Weights of a small image classifier.
Model: 8.15M parameters, norm rmsnorm, activation relu, patch size [2, 2], layers 12.
Training: adamw at rate 0.0011, 20800 steps, batches of 128, held-out accuracy 97%.
Data: trained on rendered rooms with furniture, 72500 training examples.
Rows from block 7 of a small image classifier, named by matrix and row number. Rows with one number within an expert belong to one neuron, the router's apart. Each number is 128 + 24 x the weight over its row's rms, rounded and kept within 0 to 255. All counts start at 0. Numbers have three digits each.
After each expert's rows are labels from the 100 images, of 14976, where the router gives the expert most weight on average: "top examples" is what is common among them; "peak on" is the class under the peak. Only what is clearly more common there than usual is listed. The data: rendered rooms with furniture. In brackets: how many of the 100, against the usual share in percent.
# router: slot weights (model.blocks.7.mlp.router.weight, 8x256), inputs 0-85
# up: expert up (model.blocks.7.mlp.up, 8x256x256), inputs 0-85
# down: expert down (model.blocks.7.mlp.down, 8x256x256, transposed), outputs 0-85

# expert 4
router.4:127124160148150134173151175117148172146111139150139106139103117129153131161141099153159162068144128136159152157150106138146132156162141141137153148160097146139153145158121166128148173145127118129096125115156113136161115147153152114131127137099137100161115125
up.0:133170130119130114127198142116123119131118156135081166136138143126114120168094154133143160136107114152141138038141137163145150081088116169124120114105106198104103144117140166088111089163101107145129144147165140127154139180112154118115127119139133115125134122
down.0:119122143135153095119113167151158149121130160129095141138177116164114134145152150152215161139146149092153151116103165093160186134062106136152115139151097161179170167149155138165147163139127126151166133118106144149128089101121155137124176119143186147133156143
top examples: teal walls (52 vs 8.1); floor: dotted (34 vs 3.3)
peak on: floor (83 vs 38.2)

# expert 3
router.3:140113105153145147110145108097143124126148113180120139130117143145110130164145114136117137122135120108064127104171120118079149085102116104133144125152104114123111144070149141122147156104147155149126136111128135072131100129099141114092092136118162135149135127
up.0:206106134122154125120145116130143123116150100181157162162112168150124112137124158147124156175153148115099106102133147111077124093096121118094132140152125148148130135130098133107141164127174164118108116119142169095137124129112129128150058144141173135125134124
down.0:121104149122126156133138143149133099140106073135113117143151128099150129109122133131129118139134156142137139153165138149151114103114144104131152133148111149114135108149118131097076103147126122120148133072136167141089137165055188084129141111103099101114176130
top examples: purple walls (100 vs 8.3)
peak on: wall (89 vs 40.7)

# expert 7
router.7:154150144138143147157131126176137133147150146159160167129126149141141174105151154130140138173156137157131139156164154163157136141116167136149130150161128153147158163151107165146132147152134149146154182168150161142172150146143159152120130163162149178120139143
up.0:089146118091108077113126128134138114146113149158119111110157125148154140088167127115142127159149141124157119168137147100072133134114174128177123110133148098126143130128139086185113161131125103115106156089122154110098123165128123114116149133138122118119133151
down.0:182139127131107087171132115121134196129120095141119141120117120133126095080072156131100154106099160123160127102151156112169124132109129142127133106147168187115104101105201153155147177137113145179129136134131093137112149113135143160156117127146140164134145147
top examples: floor: plain (85 vs 3.1); brown walls (37 vs 8.8); teal walls (28 vs 8.1)
peak on: floor (79 vs 38.2)

# expert 6
router.6:124103097123109154118134147113074092138118178139139087106107113100160108105147131143123105127131104124094102121131118108142105087099081098090135150131194172136095109154183102075145091103129106143131166151125119088106119118131104092130083124085095074108120138
up.0:167083092133123073157121157136125165091134149134131146133138134164122106107129098162174191132140111131111087146143187128159167092139121125138139127123152133121150117112103097144132154120153165126159148103118159085137080107152139126171082128122118110141115144
down.0:100121145126100173112145137133123151136138190132157119141137116102178109124151111129088121197148117149094107150148184148150103110136119106120159123160133190115135143139103100130074128112099119114159148142093112136077131125112136143120124135145145103107132076
top examples: black walls (100 vs 8.7)
peak on: wall (74 vs 40.7)

# expert 1
router.1:103152092124144103107143125098150138110111125127145092117098143166112072162132106123114171108124103101077120111144133107143170103125099132116112142136146123101108141087157117147125139140139180159121120110113143100137099117128132136092121123152159121111117132
up.0:119116102137080132117143132109122163147178178124148166155154121148154147152143106159145099112115119094115145141094137119107102108158121067144154111159126170111097137125103146138157151153094094119112133095109139128110143101134125088132141136138146087111140093
down.0:164117114107069156130138092136107097143155218124130131139165101147134152120121123138097120129108143152183110130126133146129125119142115096133143126151130153119138132164100119122184145159116114126071125158139125119131161134136114087130124117093127123151160112
top examples: green walls (100 vs 8.4)
peak on: wall (83 vs 40.7)

# expert 2
router.2:113126129138070150106117149178146124156141138134166155160148122116141174137153128155128133071123160142120142167092140110167130130170131144150123125152162176124135134134103143094172151157155125145143144159127111171154100104129100138127099121106175126152095123
up.0:128148126112125142137154113064067089136134130143117100117128117146118148105085133126124139144120117160133131131110149180126131109136110120164125155089143129122131126129152107115107113165163104118144145098165137146145180181118119127084149134124113117082122077
down.0:094135134109120137102104118150155133118172091145142106166107113120144135159125133096150078159127102165154142151131150099163055165115146132091150093126145135120137132111041104148100146124123077113109098134089131118126111138157121128117126139095139129170101099
top examples: floor: honeycomb (52 vs 3.1); count: zero (46 vs 19.7); blue walls (30 vs 8.4)
peak on: floor (80 vs 38.2)

# expert 5
router.5:092098091096105122104124146113116111121120164128108181117141096092132111103119126145123126094137100117127125142078134141139096094130098143112087107144109123117140123154137099081116067137152119132119115137129108084123144142145112114146077083086097126142139094
up.0:103153114180138125121133143111127148102118132139122131109127082080109161148101140153113072108107136134139146173096090111149083155140143152149155097084139074140136126141105149092124154076092081114127152084092106107104117114121156106108145109105106137138115140
down.0:117157139127126141107117114156123102129163179145126140144125120123152193097085153156145119129120152143122157157123158158187115102136123153163129127154123092120144140103152119110125106106148118150151124058135157142138124162085172122126140124143143140141098107
top examples: white walls (99 vs 7.7)
peak on: wall (79 vs 40.7)